Weights of a small image classifier: 105.0 epochs.
Rows from block 6 of a small image classifier, named by matrix and row number. Rows with one number belong to one channel. Each number is 128 + 32 x the weight over its row's rms, rounded and kept within 0 to 255. All counts start at 0. Numbers have three digits each.
After each channel's rows are labels from the 100 images, of 14976, where the channel reaches its highest value: "peak on" is the class under the peak; "responds to" is what is common among them. Only what is clearly more common there than usual is listed. The data: flat shapes of many kinds, plain or patterned, on busy backdrops. In brackets: how many of the 100.
# convs0: first 3x3 conv (model.blocks.6.convs.0.weight, 192x192x3x3, each kernel summed), inputs 96-191
# convs1: second 3x3 conv (model.blocks.6.convs.1.weight, 192x192x3x3, transposed, each kernel summed), outputs 96-191

convs0.22:144119102143108130113161128176106117112116134122139121138136189084105191118107095115151089139177185123158152148153110159169092132083153194129140136121066139237157119136147123133170109160132092157170165158145127153169153042096169148092149152115078114128150169163132130103078117145159125101
convs1.22:174102102181103141095155119140110216135107169112123069089150107159185122094136132103103128102153166092111091104147123100163120138140139151141196159178061160138126156133137169159077075116071121175155139132119057100146052128087158130106088173128144126220126108131128095108170121120119119094
peak on: circle (28)
responds to: circle (35); its colour: black (30)

convs0.172:165137136141117100114134123135157158150086094120140132096130154098154180142130071111088151148144248106102105130126076166089056156144165173115093140131110109189136117114116152096114063195211101135173155192132090134196128115124155094125160188159109125144071187124094110159121150176165102146
convs1.172:139124128109103181075179067167144198152117175168067103181154123101158160100099125107076119072147100134129073155090112107149137148117141185101173152088113172132150169128133127144145136141047172139127099156141118109147077137104151146117064140136109159113137132108128149095155149126141099146
peak on: circle (27)
responds to: green shape (87); its colour: green (83); largest shape: circle (26)

convs0.20:093070137112163144133164152147088104090148133118120147163084141081103132068145125140136138150141076090150183154059097147121141153090132113114130069136115131134143119092094083090139127078213095125137135164117146159096079113124078111115088093125086101143147167155143074113122129164129155131
convs1.20:162149104116118107183111126108088108148117103169095099146076081138138158084141128085070140121145177080157062149135163133116042174123120173133133143130072154134146201099143087171145091113041115085096093136154076115130094153175154175120176156134142055150085114126167120109182141139112125111
peak on: circle (26)
responds to: its colour: blue (32); largest shape: circle (26)

convs0.132:143093150093181127109148141151103143129166111190210140075097108091100091116130146121135083078106070150082065125141123123094136202137102132125185154138147129114115116125080112098143198138187119157107087112117104105099119167143122127154105128089118123130103058109074108121157097132083150155
convs1.132:152115094120150115114176091150154154193102149227113112095116121132142080168171110073172153133123145091115099100148109102122077191165090163088130145108131228136110156111147140142112156135027111086127131114187082124126093103096096168150141126097062112131104126132108152167159135131147095109
peak on: pentagon (27)
responds to: blue shape (48); its colour: blue (29); its colour: teal (25); its colour: brown (25)

convs0.106:120071104166161132065150069155138139141109156110141120171135144139149203074085093101107147089106120125144077144173079101119144059143160086129168161133070136132153137112109143117053145151136095152135093116085079112118136099123125119108126131059070122146210124111100132118115137180113095116
convs1.106:109167155071126107052100077148143105137127195134125147136143119111086136106156110104113145090148164128102108115061077112125130123149143139167129087131136152152118181122179136122155166136071141181139141141138118051110070122103026175149074113155048095182087151114124153100185163101122109163
peak on: hexagon (26)
responds to: green shape (75); its colour: green (60); hexagon (35); largest shape: hexagon (27)

convs0.124:166123151114156137137171135102160104136107110087117103186110131117125162101122102124142098138152184063154175127120116177128129106147099118079110168201108082152131118124120152112130107076124084161104113181120104112171109177111107141129144143118113103184117198162086069097147082139156143116
convs1.124:176167125124186140146165087184176200128071109176090125137175101157117076105171125067161125078150114112132118081125161108143152109154111184091154115122107164133156179167109172135124005091064089083159162169122080078087094107117129153179094110132125143132076116123165158150141116091128155139
peak on: pentagon (25)
responds to: its colour: orange (32); its colour: red (30)

convs0.38:134133142089101122151193171129088107142111126088149108137121064122098067106108128139157066089122132123149093106111165109151143190075131149173148102055148144158085140146124103156064114141201094129113132065095104069101120125100159145094086047098113102136132126105035175126154155149140140204
convs1.38:162114099097172131126177128110090152137143170141140073083058139132148125127135152129129118133114092094124137121168092157136062146153107165148160144110109182127158180155099161171076135126040164108097098159170105133107129157072140163105095134118125113111152165110129109111186101160190096162
peak on: hexagon (26); circle (25)
responds to: black shape (48); its colour: black (35); its colour: teal (30); largest shape: circle (25)

convs0.5:117129147129171127116074142120132109092108108106119133121130122169104208157125132075112121148144132126106115106111108102074073088159120079129111155102139116142112112146123112131177181095068132135126100157108127143156076089154115104118076155136152111117116110134158095176125076182157085134
convs1.5:175172108123118177066152119129094081123109207148103118124155121173166085089153082071152115062133150106134088121135111152133123135163137158150192095129152129180144197125104151120172092085081090102099152141143098000080106126147119143139126137132152128118132086100071142133149119068092106149
peak on: hexagon (26)
responds to: red shape (48); its colour: red (28); its colour: blue (28)

convs0.33:088141121160138137097124173064146091115094117129161155111113176143099100105117133084151132158140043108121104120188140103141109120118142165073161191114117100088130087147132147160128090101168181103093083068149170136105087163116134173112138150128103190111121081160161095141107074107140098057
convs1.33:070184118125198156156065092134131099107128133152118124118139133097092100056170108084140096122157176071129069135114120140150119168129074184104169130103128181158106136145084177210151065142055103152115125134179100139104062107122168170190182136111124143122099071147127126185163115153116157122
peak on: hexagon (25)
responds to: blue shape (88); its colour: blue (72); hexagon (31)

convs0.63:068144115043113079134152083044151136108079145142175128159131109178152157051116082144115101115134176148166175118121081092190093122113154115167119158142130152178103118105116118159171123145125158103127118207074116103186117078091137125125131093118104086151125194135104109133031146163141101141
convs1.63:140103109145121138105127117158128182188114171154095052104115112104100105083129132102144130127158138153127094111137105118168105121134128166142149129198100171158153159094098108131146059113099158116108081192144065085132098077074110180134100141135152106181131163134114097117167130146081122135
peak on: circle (28)
responds to: black shape (53); purple shape (49); its colour: black (35); largest shape: circle (30)